From a checkpoint of a small autoregressive pixel model: 16-pixel images, batches of 128.
Rows from block 2 of a small autoregressive pixel model, named by matrix and row number. Rows with one number belong to one neuron. Each number is 500 + 40 x the weight over its row's rms, rounded and kept within 0 to 999. All counts start at 0. Numbers have three digits each. After the name is the row's rms in percent of the matrix's.
After each neuron's rows are labels from the 100 images, of 14976, where the neuron reaches its highest value: "responds to" is what is common among them. Only what is clearly more common there than usual is listed. The data: patchworks of several textures. In brackets: how many of the 100, against the usual share in percent.
# fc1: MLP up (model.blocks.2.mlp.fc1.weight, 640x320), inputs 0-106
# fc2: MLP down (model.blocks.2.mlp.fc2.weight, 320x640, transposed), outputs 0-106

fc1.227 105:437486456513465444551522544525503525567443512528476465460408473451493478539528593520507480537593477505450520474413566541523482514506442440513518466512528537456509451448524450574504549516454552518537489539534522546525484512403533590556423508528484562583524513503492510516495445472498542596502542525541528460489473466479521
fc2.227 118:480585513424480530505526452510507484567522488523452563470442508510488570457511518526536565559498507466427541494534487533484520587498582478508495515536499556529478513473508400506558486467508519478533453590488516492516456514479499508484409551534483509518550525399518508518560547469460487593570546499527534539508432545520556
responds to: plaid (43 vs 10.6); checkered (38 vs 10.9)

fc1.491 099:494548512576506519597556491420556513491475434473565500558429509509548454546458506572577409515526544560460475504519542524578484531474456496437520501512504526490465473473567481444544457457496510517498563450532506541539569504522537513554548459464498592525474498526486474491514572497487494586512516481532448510478523477562396
fc2.491 101:487443466475482490547523488558471541498510499514508605476525447521477562500434490482494497545522532566464442473446532423497496471471534509498538553489560528539534576495475559460435501463475432500537574482457535538526507474525490464520520462491442508453504508484428446545447470527498504438534443545494492573495457469569474
responds to: checkered (36 vs 10.9)

fc1.436 098:525439475542517487565500472522456464482472474517486445503507518477517527430491507528468579539529511497529531473503474501527520405489452526494534541450526515498520465443430523512493516504536561578560524537561493462512438447476517565534510516455495494465494442579576477504480476481514478544484508499605526520459518444435524
fc2.436 102:568451509518495472457551536549479497564617525484549534523531540513582546505541536490523539514500507480493549519603480509520549525493489518556486484504455503523551461480510509452534496475489485480565533458554492505480488464508537540511520487429509463477505469566505519485623490502462548514439577468522470473483525480459459
responds to: striped (38 vs 10.8)

fc1.450 088:451525533506421507502546504501471571465423482467530472464504513487453473460533486576546541507565536507501461480428510511443453433533514583443484434493514536436536455489569522507517502437532457488515515493486469496531499474514551429480511506502468570524449497481444534460509479385492504506509527488501481462460502436551517
fc2.450 084:505539557478510416507501462517511524548543479512456473503516498525515503482491485472505537509443403437499491527478522456498542493447494478493526507462527445573489522544425539498465458531521582498526514532531519608460480452401456442559496545454558459504544525526507486461502463510524463510437478483592405442504530489555505
responds to: green (72 vs 45.5)

fc1.78 099:528506417466494528570472424508509565521475535506535527490502523468594474421544480521501473560525570547494549523571490472506463494450446486551446507514582527479521504500531525448498567521499464447535521539532529503469461521503540435465563513534534514457534486552527564503537533533541508588527493521508470584436455520553466
fc2.78 099:412566562463513483448442486444470469504523512486571486552489524538485615566439541431517428530476457505476398458513464540500546457526450514552539526458473448568481463440478468471489481485455446518497440411436491551509527465500463415527472468501493569599522536535487453467579542493425463543416524449505521472459516477506508
responds to: green (79 vs 45.5); striped (44 vs 10.8)

fc1.610 098:483526568510492512461529554557524494465454506533567524490506528464486523566522534493461503444559478497551544447476442436555572499475456534425493503454444510425490528446507543451573535450509545543489508456476509448509467531447583570491528497544538575466581487580522580521489500506497505512511555506536425525507484473523546
fc2.610 101:467511480571543542432476499578533546508470490461577483442509428465475454527521467529461496422452495485567484539489477496551530495504498516513518468480488478434483509537476551526518525500513452548471468463423506570507522524384501524572450537520449462514519485476538486494491548503519487487478517419553481533481544532459480
responds to: red (83 vs 45.3)

fc1.136 105:541474496508537504477452467527514447535452552484470475459448512480479533448530503491440504487470540568502552542423486488549504528530455506536519453424468490514479508466434534435488499523445514510447433473564552494523510517477564539508528436537494535605521453544457510515442533527511519533582505457471493470491530481523499
fc2.136 104:578505518518454495418520515476561519508549499486459526482557488512439478503488417549526551544512485485436490512477527491430487508440472534563468426556494470436513461447458500541485444521544452564433503415471357518503540459481492487506473499432458508477524559463472607460527504496502492492472519479591411467480474468503569
responds to: green (78 vs 45.5); rays (27 vs 10.8)

fc1.155 102:413508479489462485501445537482423501488518444425452510520446571530528522518508497515532509573459560495492484435538524500498472541515488543495617495425542530462549491513504497531500439450488432466478520495458484542459463529485520478543483513488499537509481477526494506503522462458538486464548539519519546490514440475453491
fc2.155 102:498492457488520477495487541514525509504469546521529451357473559518510507516399484472468501441516553591515417521528462489457472543430539445498479448492556486516507565541451509465453526505445513467511543473447486546555489460547523501602581488453506481511461476517487445515467437507543548477434507458502407446559496540515416
responds to: black (70 vs 45.1); rays (45 vs 10.8); spiral (38 vs 10.9)

fc1.36 098:479480520489521553468497468468431507505428510498487457481452479597447500520515524575500526537488485488555549518422462537450541544516486511519588542488423503462528516504534493457487498526491478416489529485465475542477452492475501546471425455585520485573515474536566557518513488510528504563512489424468565461446463427497495
fc2.36 098:478505471526578474447492541535415492556446538455589547514607535508503531485550558505561432497477518604580458486511461465482495486514476500477478480530559492579496495488513517512500446462418518571548480460607519505443540491540508464439485551443571537489515515501410491423595524492524460477525530523593478583506539593510450
responds to: spiral (37 vs 10.9)

fc1.111 096:495520545524521507569529473510508523410521511530517445478521487454608513497473526487480488514454531541478566468447447532546472505605475503464538474468562564479584489479537580460543420536517453518609433449468515509497500420491558520469565522516496565526542530487444528547515478504557548436507546431518524495452455408568458
fc2.111 090:407447480519451547563522443477511471586490483421523567507516438441506558403493508511520500474563522412432462499468516537540448490448458548503487545523536498514434483593455498517461454456538447495487568484538481530508484466507494513460484448541476511468480478442505492515489579533466472430524473578514547522530496561501513
responds to: marbled (28 vs 11.1)

fc1.358 096:479430472499536503434599498504483489477453461480494519523518541524383556509547468492483443503463505518482475449418463547519538480522510590476522521442536519509528430482528540480468575527542507517458506518482508516458482540452527482451533486514438540423523525502552488422580471495505509498457515550525464476490572490445526
fc2.358 097:468476514476573475481511510526584511516494460505429532552431523472510539578491477537493439506519566601483527495436488396483457549507583496513451507472557477545559546465455421544445506490468471509475500557482508522463515482540484537521447485476536480455532499461550451572497407513558511500501464470514498520494515478492580
responds to: striped (35 vs 10.8); rings (28 vs 10.8)

fc1.244 106:530490504487481559579528431472491460508436485527485432502536500481558453482515548523523478514500544510460472442462496390549454435589508531500490546539512489464499447498475576505486440495513569512537484517457489538469414537442559479436480529538609479535517504546524535515459475488448478458482560498522385443438499504554596
fc2.244 119:523554502528467519500585515500482482567506525480470487500447558516495537550607463461407605476499499530486568432454473512497505470503451592587498522491469503542495511506482478549539472468461476558459442574448564482503447524477478529555506547506555527548503575445459501447532549441512512412496455458508543444426504537533491
responds to: red (77 vs 45.3)

fc1.107 096:507504428550473562447489428532465441540516477471448592515489540485504570465488498548559461472543524543504519432530514588491453474523476449515544526530482538481510478456510545513521551484550481520531517531524423503506435509439561513514491498505498544501472465512517518495526544437502460538498474453572584513525430496564520
fc2.107 093:487560524492463544481553475442490507433516441466512493541470512530552497384520516514410466521432520479488514480509559440489455455488491582464528471559480488501502540533508524563448433518469551545535471517536514448479438498499475500467452503527521436502531582567454381446546542457535539522484515485511477484428577495462484
responds to: black (77 vs 45.1)

fc1.636 105:499452490541446456491500523541441514429487489472503459503446506430547445409481451484526518461481532553435452496527492467513473541457483534467464446496486475522424436519469538459517465551493485482489462480531430555468578482467499488555518500520541530496522532531488574526506504450501472545490490490517483495456445525551498
fc2.636 106:535530495478494481432491506520526497570545496491538555499503477586530456551481507555443444511501511452538509404490491425507493483549440500505467500470466486481536455563500474473496588527471563521497481567503521415472535418480488472446526473538502525495504494491544501440484483508464365475532472533466476531474465408461547
responds to: white (74 vs 45.5); patches: two (70 vs 24.9)

fc1.269 099:468417456474557498481572519468419529473500497460450489467480545519520543524504437512456511543478508472473530498525507477472525486527482465467547528456501588482482452434473454441508436475469507573467467508494481514505525610484500472492438424552489622461539542529493474501541478495502514551540454550496496429556411468451492
fc2.269 098:525447501500498496570519459480543492481529464511460524475530496471495484506449551442502517557450516414457483530480601487540528524527471504380539521507518527513498509501482481504483447511552444525542442473504545505520436515495486505502544487449504470470458491464497499566456467475452522478495525420524511422547415495430457
responds to: patches: two (55 vs 24.9); striped (34 vs 10.8)

fc1.157 110:466548502552549503484472522571542533434482586501502559502496428469587554489411500523450513467548601472473513427532643526517543455590500507565542533447568576556494498524430544473424586496426453455493468473529579470480499501492543533474497495587508525544535545554531524475479519471574492497562538479462455530533536508507491
fc2.157 111:476515583467485513510477531472522492537490453440431489559475509479494450535417510524500495476427501458503478425515496493517489509426589480555507489510529546563540475447495455520552526435483544543512443509547511492472481509471468500467492511515526457533494546487538477487531503493523478496406533493465459499521497377505509
responds to: purple (78 vs 45.5)

fc1.321 099:470527480454506523421477520481462506511438494557527476500519497442520428455546495552488490484429605527575483508500444501464490491446458460464528511551546591468480491477544521487434490424401454466502539528445442455507445448431544549416511540437519508525592552494550500470524496472439571532531547524467500512515505429492430
fc2.321 095:604515507553552478500459501490419473495560470591460561516454444495519443484561506459485471567528525421516493545465504500524466531530482454549517512491548529464570422577521536587471539550558524524518555566485499503451459522501520536536526507416453495494499436484493544481525479503514414503463533500461484477567522535445541
responds to: purple (78 vs 45.5); blue (71 vs 45.2)

fc1.463 107:509549602555502523464459532536446500504406458506475511496496441567441421520479584514493433440495544501561515555503519509480533530511583555540502519441428579468532522552560499561434508517486511489509491556523436497466504535538471454520498517536551478534532499501480565584559496449481537526505517497524513526437492453477545
fc2.463 107:450531557464504523503513512544445506516457503536525545477508511484470561419485498479506571469562509500448461541466470599455539465497481486525490448460455539498555504500523510479519537602515482519517439514535515514480543564501500493484520420506542418445514491509478504458530533467438538476513544485506481552527445515453484
responds to: yellow (88 vs 45.9); black (71 vs 45.1)

fc1.577 088:510485496503436473482522479523439598509489475470546544537509545486552500446470492522541545495539491512497510430516474512530467514451440498492531492471518516402544556492486491467487440451545504551528484538422506502473453586442618491414508553464478538496493533485502557541497499479549534513509502588574502510477500445494556
fc2.577 079:467589508471537420493509555440514447460464461484536501486439464444503553477482452480480475520475466390438485424500488477523517457490552557518517516535531449506505525553388578569518541395513479495523517492540515523495561462475489467484472440476543496452507419492570454442499513485562497486495449517540427504462467539445513
responds to: red (78 vs 45.3)

fc1.148 101:525494540526443450572563465503526568510505424538502489538491528436558487555463467501550492487506536501522546466498427471492608545440540547432549517453553539470511450541551459462450518489483426470460473461475533558496473459534527498528470514486512538486572575509521535487458499513508483543472471457427473520513469421582528
fc2.148 099:496432588513572519528571501521467467481519521502439621531520578496526496492505480441442520547488512527464547497481433572484437479490513575497511613481529501534528536404493552508503571536461555489518498470523519499490496486463533498476539503432481522489475525480514525441488486524535528419552609393531485477430419478523498
responds to: white (89 vs 45.5)

fc1.142 101:497523445530525465533442435558538550445509486455402496545486425517489449441525509574486525514510537515549505504467540510511517494506598522468497468519526531413446508485581477566552420538473526535531591513486543508455492459538477559472593505458423515489434504466440536504556502473496429500485427545532509452471508489559531
fc2.142 098:494578568542519551472472527480516504553462548482531541597473494537471459475530479474472513548516468513497478540476540507485494461476451526537489547481529463498439505510469517526506434515562587533491462504582459566508529506490524558557397492501547482556512484450497564457514567543488493469429545503493516538476480538467484
responds to: red (78 vs 45.3); dotted (38 vs 10.8)

fc1.603 103:532436567468428568504542453520515480439464499413520475519451407447461500519532482443562466487434522522543513448494491449534549460442483516535489479475371526501531499479490568456477549472420495537495530493548483546517498536521508588508542479495534507468494510525464536516541561477497502505555487488554460534481504543543463
fc2.603 103:490450449495458569573521470457491418516502510589531461548494528523519454497492546482525548500517454483491517508524491454502549562527547501465471560480499475453548515458450482450496471504545475527556504445518547464565469562579542479511461528468493461514531448518508486516483522561510540499462492569457530493501492546436508
responds to: striped (32 vs 10.8)

fc1.530 098:545509531551457581456512462560491555500511551505579523451483514459451457474491442591568502525547576498455502473503482537530519518541502564506515519487588473505479538518530460510527473516538515456535507465464549585538476449497559473500502464487473451489450466548538581451540522514588549478532540524539490525476468473577451
fc2.530 092:476502519469540445447541506505534477551539499519590511521510529507497483523533537427547493563500555486465509474573553561532514466535511536536544481538533493526475631579524492509511509498450604505510550540471507540478501430492532552485525516493412557556511468500483506491376437479551513497496520546527534477492500463440483
responds to: red (81 vs 45.3)

fc1.501 099:516497518501562500529488488498601491429548492424471435545516589464450524489441581514554502498449511425492525469470476447493550485546476516454518469520452544551542488551488534508526477554511425475481514504548500522495509401529525472437555456518519511520471415479507523495488415464497561567516495485547513442486462444480451
fc2.501 098:494532512541526539443532468503511519494541506484565479539470544521477441537523495522503500516438546510529504525463527477520530574496544466473501508466520434428504511483436508523573459428470555564553489557477535452425461563535485553533446539459586472529471439481479482494554470532545484475493540477477484469471431552570464
responds to: rings (28 vs 10.8)

fc1.353 093:463553466536508488466521485519482504523477449506456526475564490506503560539500557535596497501497577598547511431547548507507500471450454459556441497583490571525420495493499523502513482466464490429456522452579476444528609416512467489555541526487520528481468509501520534561477524502457473418526466531504504528507538467430501
fc2.353 092:503509480485495519429536472524529487527500522516496489429540560512532473526464536558461520538447537510513519551484427537501489414477474562498550469506525496487551470518484505483528540554468509550444496506459463509556550471493449482523449513509532524491508501405566491457579470433518487482421544513515487526526545497570475
responds to: purple (73 vs 45.5)

fc1.522 099:489571519435523499427485497533525525452503473512531471469470497500464525483467554461503573487480527445506409540511451480497539416490524572553542527523541534557469548469438555562497546493540454574482536414500529497543456522492534501512559436539527542466441464552505550565471515475445568457459516539521494475546422548481538
fc2.522 104:541507504474416533541490523566516515480537484476441470505499530496563566474438474487531470556459505472501562505468434519499501518580519525488515489416498468444529467545552458514530481518480476532535495548435518462533571506592487421514516571525490491527591451524537515496496511498509454520505502494488528621510501541462504
responds to: plaid (29 vs 10.6)

fc1.131 103:472435460485456531515533486500459511481534501422488470478406545572606493556517419502536480522482545563501510459529460444519500505494433507489478491486528503408422477513504463491461510471485452465544471528475486495565463453502517437456512466514496508554543508558503471496490447448465483558536555531485478539474541404494576
fc2.131 115:509467429527499536537469485526484482584388494549490499500498524538517544496510449520454450477492487515552448494513486398544459445455456483538509595495482483477502554534469449508510553525533517468453484560416485478550468464510502439470499465528464488530520490515596516460546433520511532467520525503518545517546506472550543
responds to: patches: two (89 vs 24.9)

fc1.472 099:510424474594468480472518467485512499466557510517529454475507531493583530491559463531512508499554511538549560533527532487556509513525474425490513464477556542403529490478474450494451422448461514453610468563505519562513460488510521521482502525503454496480481494532548479541530440496506501495521526558581397432481544504497500
fc2.472 103:560540520485464502561463518474536500518512468520485500542503503504527522506437502426536488493505497509522530466459522518507502587454505503488457549557552486516494521516481421506521539473541467452488469591467487555465509562504509548489506517561433493424561526488479517410473461506539438467507501513503474569481573577490546
responds to: striped (51 vs 10.8)

fc1.214 097:495454416427468549478503520483532557483543522480484551506445522445491579467548481493575481530549531458469548523520518419452460560474482518464491528514505540493468510487586491450476466503541520493518495475519453548460494553474517512483490441501477513401495500500541434468472479453485589529541519493613550518479463501545473
fc2.214 099:524557427490494494510429489567540496504547489439430458486597436496544493407539527500464507435470520496521504490526545592516459500522477496482561462487522518497492470440520540468534412437429532528474542578511553531441473471480471454530531467492493486563507570454492516572495495439394425475568487540501440522491492482491507
responds to: yellow (71 vs 45.9)

fc1.297 106:500453521493485628460451469540466518528516549463498519433439479566544473476476501483467572445500544553537460553480472497523513499505481576521470490443508530472432422505486558440483526397493458552453515473508489505553511515496502531483486415529441490497487551496532506530533480437478514446546453479548501523513458510533473
fc2.297 113:497507495458507513495524508552544486491549565502485518520478501463470572515377415484527487495519562552557434527527561500415497471501483504520521503461485493537507532504538491480478496470500508574548521515405549447542475476545497449506503512520498522471490497480496463491459484556538504495576562570429480468522525500429508
responds to: striped (41 vs 10.8)

fc1.306 101:577561489540447477433510497569446534492524542487529540435470454519521496473564427465488516451505544529510483577521482532492446463486484516518462601466485477517453480415549555554510433564513505479481486552494497508528529518415498495550484525456563583438487525529476508485469574471500533468537508537542504460558459470489495
fc2.306 098:511535514471557482512492487560430553510528522486514579573479422512540534480497484490412536536510485486598469471489405506465450463475544553480494458556480530438508505528528599521495407486490504507484537469511511483474500555573479439506573500460554527479515492489508506464487499552482476475521473543623546585525461589508484
responds to: patches: two (58 vs 24.9)

fc1.379 101:521545551450527476465480482523518530490440511516513543489419523536514507489495514492514429507436526522531441546503509430592500423513444490466486505503585533494460482533463468483446463480535421518545434475480495585499463521480460515448536426481543515505550521511446439554455532487526428449538470440491540504525514492566554
fc2.379 100:523463475497489523535441385495476455545457465505470550534516531478483532483474564442477497552456512477499501477522599571540501507525500516518526471507508529385542477486475508515514505466531454556514506494519497513443471563506500576417523529467490456437552626476487476436536528525510481562557498513491539461461480509520420
responds to: green (99 vs 45.5); blue (76 vs 45.2)

fc1.169 102:411448559456539505475549466506495535482448503494430481453556499617513498533484526493467463487490534490455552534443517495394519508555453537439450445462520507528564483441515496478549440501499513535527446484498498505521495509462495484493489463451476548520509525515503491476537537474508479510523566518470526464473491465463537
fc2.169 096:514507595556480469593510483481515506501496500519504463466517513439542493428393524510504476449534482523560507467501492528546474508529540514539507572475518523527513525556492517502470421528488527499577432449609510505384496485484477492530509475482473498457551493547587431536505484484558526451393490481499487466503454524497455
responds to: spiral (33 vs 10.9)

fc1.184 093:514513488522520474496555481494553408527530479479459506498506483456526474460370478527507486531470497539456513522576430526454498520504487475424470521496559530494515494363500487470500520552447488519542457502502530507489499522487508442470543474509495619502479521551495485540560493530515473527575534515466540481495527448517482
fc2.184 093:519465535482475497447509518466472550474558491501529573464510550560486461513554539491484517556472456452466587470483483555550520493467462492547482494572438469444480533497405515566527432559500463488542458516471517571497402521567527459511494512453504428488456480522486465519442538473556541495466523571443548458466485491466459
responds to: striped (34 vs 10.8)

fc1.9 103:533515488432620495487466480502556564525530462458500496569478468496503538520409485478508550384488512475531446494471509534517527580504474508446527478479499560537507490425442559542465475536414460519533569445436529521542443525557476515565526464497475525432487527510501539576509519481550583455496413498523474587507513495551466
fc2.9 101:525501462594530464571535537496437501485548540474530432507504507498481442531475505415490528493524446507489461548457523508578470495536529410466530486487521527567426517525464536468460527482555481450492461494478469497389484452448497496485451497546574480530551466476490512524494502514460591560469482506523496513476492462505493
responds to: yellow (89 vs 45.9)

fc1.506 103:534476470525496530515494462432472543445482499488493525472494406516506458474548506507534527530364494503515562428485483459520468498430613437458521551571516513489471491464503527510529481547528437536507456457509505552554502465477477546530503499507493499507531515519416551423528470410537513435468562439541521477527480525479586
fc2.506 099:513468482491444543484429541481451482539490446542511487534441480508568470487520472522495493473508414452555455456504514591553558530483455494548447518518511425544488476506502593521492481471477461509528535541507545467552461463553523416453587513413484495487524476478495564467473484484465461546580481471470438518516527572460560
responds to: white (85 vs 45.5); brown (74 vs 45.1)

fc1.369 103:466545546469404492466455526487497566500482532452549487453519493501503505520470459567515544527467546513536466428442454522475535503490568556440453508489523548536491541399514518513473512508518498491506512469509599496590458467501595476492487553529500467532493533500479536505515499425478479494508499489461541471444476534537507
fc2.369 101:481476514512477508439460576427535555441488489455510524559520462505472510555476486515540539586483522524515545553531485496457532536539525468453475516500467444509456496516498467474468460412447482472437475500492475530557434451468555540524349514477450486472341504505492452562527564477419506445531430477484557477461501418462467
responds to: red (80 vs 45.3)

fc1.473 097:450502545502480500475411456462486506509449440608570468534490455533581588473473507526511500460520613490454521473499527501456504557477483503432459438543510555514470508482487484516476456496425495461565545445495446497603511481479512484535490491491528561503479523564470491462535569512477430554457508536512448527523566465450482
fc2.473 097:505471506476484466524488488486431518512488566537552465571455573484500498539433543531510518525485528495522476487481560547513475496517554525510564539449540519438454588475510459469523534425463424473495474511508446517518535552438491410488397548457518494458533452511535552550483529561508476450463475489588538469548522469502462
responds to: purple (71 vs 45.5)

fc1.58 097:504502489431521500457500502445467465496466492515492510497463500438536461488496469528537484497573514540521414556527490482539477513546577497458548558545439530390484413509511480510512543490502406519493499517503501483551468473489469575458496483417452560533493486576428543530491470480525437472567522530473518448524485483524530
fc2.58 113:484507499512518494466474517494524453524389488551536470481525481455520479476479509485549505541532444447495472561471496458549534437508526517513476446495505465474514525517493538490507481446572490579430497524447466542546499467395453527441496457524486423593419540443469482448500492496509477457515428437557535465497590588482523
responds to: white (95 vs 45.5)

fc1.332 107:501555492525493581452504464497478524529478479487559464486490537490572417444531505530550562523477509526431583438510507510473547534531544506474554555549472518555454480514491473434537430477525478442508458490481509586514448484477546538547544553425501522475456577499415488486465422466542515507511479513533467490514480501399477
fc2.332 109:516509489509491525482512505478512507529520484506536565525498474510439439466594543493490560432538469540550479477479527454510495440490484434469415487458510521512446481537506586497505498489599517483456453467549531490563517473510561525519541558488445524524483491515477503506507440457535444468428533499513376521478528522452576
responds to: red (85 vs 45.3); white (73 vs 45.5)

fc1.249 100:492551453448541476510486455526526542482526481449550468482465464494552498516494414475496505580478486498507449520466453533472407481481443493463523455478496545528414493429499456466468447560596503493486489502549538485484560525518536523499547486549496536457552489585492444589546437470471549471517450495530445537413513560526507
fc2.249 103:509532497511578482534510507471506439496506479523450407537513500509506484510552534393473507505484512563474503473436442524529472430519474489482491449461468496423490555450471517497480505522440457529514531472505509494545514514471509531515557524497456485567496566548494467513489421482502477458482498486515495512437482529458452
responds to: patches: two (63 vs 24.9)

fc1.359 103:524519487518498458493468558452469514552444442513486442556492521494477451450466528550495612510474553527464533441456491477491448455468508557464569530475494448525458432490484480507511429505537525585491509469469520512459505453471468509520524467482499531481434451517481452587494514448517447483522519484568443492485476499507563
fc2.359 103:515507507508495538487509652509546472550534498470458548558412534499443492469442507532530464510470453421485474439502494577533560455469493555475522497486497412547522534508513442484483483498441496472572506497567518458459468556535499570452546469467457504422551471435563510529519477499527478518487510538548528560476455540461440
responds to: white (95 vs 45.5)

fc1.347 104:474517453536498421513467486503487504459425533430546501498400479544535522545500464555525478495513598561449507511443525536497479607550518480501508575443494542537466501484465546471526494552454477501529556540482443512509465483508537477517425523475496511501479495517518564513525521463461431512572529525450465462529487446524459
fc2.347 099:485475422539490457447441502486497514472422523515595549474543525566475461432459486539558510538485473498561528498460467566478500492466548520587555489455475489548494534476475557555468536425497516561480435549548407435473483427493476556473503525544463503499547510475445548466539526507522442466532470524555428567542526509487435
responds to: purple (76 vs 45.5)

fc1.80 096:387534583601457444490524462553448571548533447514437541435507460497533462498487494411494367530467500502527499517518531513489488438571494490485466488470493548514491532440535475488468452478436514484493505406509514524443546519508513540543536475473535547464490524498435482487511459477475465624509492536511496544477523505513516
fc2.80 106:432484431476519507502504462497547491492500454540477473500519481499431537539518441450503539501525515543419489471507500571553553510468532503450500466478510503488481457502509490473484480540510513397476415486441517500566441481478496590542471486555454505502426487536486492408449521505467523611509547517579531541518506473463542
responds to: spiral (55 vs 10.9); rings (34 vs 10.8)

fc1.594 099:487469491506515496515537540533527495483436547519554512498489475541479540458487556433391434513475517509480519568586507472554533517443490532532488485497473500486458518507463511531541486510540505532602522526526518508548502554524538409510540513454547517571440506551541520534481499489430461480491501458475502536438502589490476
fc2.594 105:546507485520499541453462467593537528418504545528435512458509453495540559486478481533520446520512568520514447547461509486481492508545511490505519498489525517491515451466482515456522480509421500467495484479442455496509562440520486476520535507489531544458540482451483526545454473473504437387500424490567522527527521501541464
responds to: checkered (31 vs 10.9)

fc1.330 103:478487494529405509581563509475511442483517520535498445477484518493502469444518479479411609536494532417480551418510534519515549503482524431534423391499529516449452451528492525481514524567510506433468469514491505456611435479481510474526508507429463508504460518508537524492433513482505559529548533596532475412464531444523511
fc2.330 121:519460536519500411508496487536523512486525477495548517489479522494523516473548442472509520481514536468539466540517545491466582525454537522544447464437466513496543462542425458601583500458439528496400506472542521500503465576511484473509526484497508444572473502487438470501448511506525430465492483497459428582536528532492494
responds to: spiral (48 vs 10.9); rays (43 vs 10.8); centre pattern: spiral (25 vs 3.1)

fc1.416 107:426530499548472583449531519502479471514512477481482415525473556520443474519410515512507518436522513487492466536474396494518535465549503461522520496527500487476554473515493505524517468544504523520562558538562519535520458530508513467450451515536462521466486558516493572629513471472469530506523446529489471483525513443565462
fc2.416 118:535484469516514470454506500551511474546589452558552520468523502426523455507507484472459463426601512489547507423494485530482442479496426445522489495633479541427485552547538494490469499508575493452488510470509495492518407467495513502486469503533425498446448525515509513444464527532471531435475463496434541489515627432466519
responds to: rings (48 vs 10.8); spiral (42 vs 10.9)

fc1.181 102:505548577489549448575532445463463506563594463448573466538532461499553446481459513491515434568446492569459525464505524418493501453435489462517423492445519526525561462485446528478534551545520481504551453522527412494507550486486526605518472551460558521590532456541520494511484425508501486531537518555575503515436525536553515
fc2.181 101:521476455530474466479465516545469560512361462516531601484541365540500507611513497528548511477537469535514540493385497430417525442503485532458493502492490464572548489464533458525502566430503513517515500547520496531474531522505485454533528543539512477546492443504482542502509510506484455561463475526560496556408451458486508
responds to: black (72 vs 45.1)

fc1.633 095:541477575565498428475547487551479473508528475503545580553461476507440507462577406493556445525505502558502527486549515567559470529601501531462505436460569518466490549455547536475543496551529516495499498427508560558557548490527538546491542537435494524501519509499444496485518437440554475528504589487502454515468446577486447
fc2.633 101:530521554530459515458513484521515551559478506507562524467512495484558487427495574466438450531455538527419457472378469472516433470452425508486519508496515510547539470551468522495554464474484509511505480477507467503521555521529515559476465575501539486494515464481428496523517516496491490450474492481502491502447434595457487
responds to: marbled (27 vs 11.1)

fc1.316 094:516418528458491548519503506529463491479559526476471467485522494462566479525482548501518501523491504566507631503488471443438500473505454539424514494477487509538514454422449509485507527509464562485575528459464519561489452489501510535522511532511495564422535528548442554579577518499576461554484488560480463440465474464489519
fc2.316 094:510552546537493499511519515544520480542492531477545482471587462518489458493480584564473509539453457466471488543521541569502528553476538526538471507518557482564480551431509535516510460507555468461511503440496496529486416529520519523475458505516558493474485527494419462511448525507479533442552443480473527557507482455513534
responds to: striped (34 vs 10.8)

fc1.66 103:504409396522478542491462469518504515432445530479506484479456516474480472514493543544496456486580514463501585488509460515494531473487458452469485520457499471503492507465539450486517497604418570516483504520543528588493468547464515533435454483457446510460481527500520542485470451463459447521558477476537548534505537468476517
fc2.66 105:508479497512506588502497517554497450422547498457413548456496492470475531462468513541534495401446471546563485521483507497498465489522511462495473439513491473523481473480466500472409459434462418514499531565576482429519452497529484533474529561447499476587587466461505502557426459512422521517466475556560533555477507488535510
responds to: plaid (30 vs 10.6)

fc1.17 103:528467474450545461430495509487470509464540476515511509490530521447435559468509477522452510478486519486578469462549565546473509491446480527515499545481496505458534489480473508596525548444519471467511495483476492493525491508479524494485441507478535493531514462526507548478509494480456513503504572531476463552418569472552542
fc2.17 102:503459553462498546410485501472521499557494491569541466498482554537550483443498467581485501472427483514528571538515513527492525536469487531505559474518557519518493466504551430537502518526509493500548556568503372510420476505529510502539510553536534488511503482539479546476451552594465480485499502532536544531546515530516412
responds to: purple (71 vs 45.5)

fc1.100 099:475495558502426526481531474532535531508453545574498509482541514517479488493570519500510468424499510532384463490401465431565497506555504556418526469445489520476502513551473527489551533471518474489450494477445513507501463560465526519459497494471524533484506537536544534500512490432479513499568603458512488482479502571523508
fc2.100 108:471527544507499506473538469525532526499491468486526506541434557523479476546503490482437522461547511614499530464435484486505540512592520600473528488477538493445455503436503494589536467497510485556473522506435498513576446528466562504506482546486483505497508423454509460456452531477554511419502498485527471462534484563525482
responds to: black (74 vs 45.1)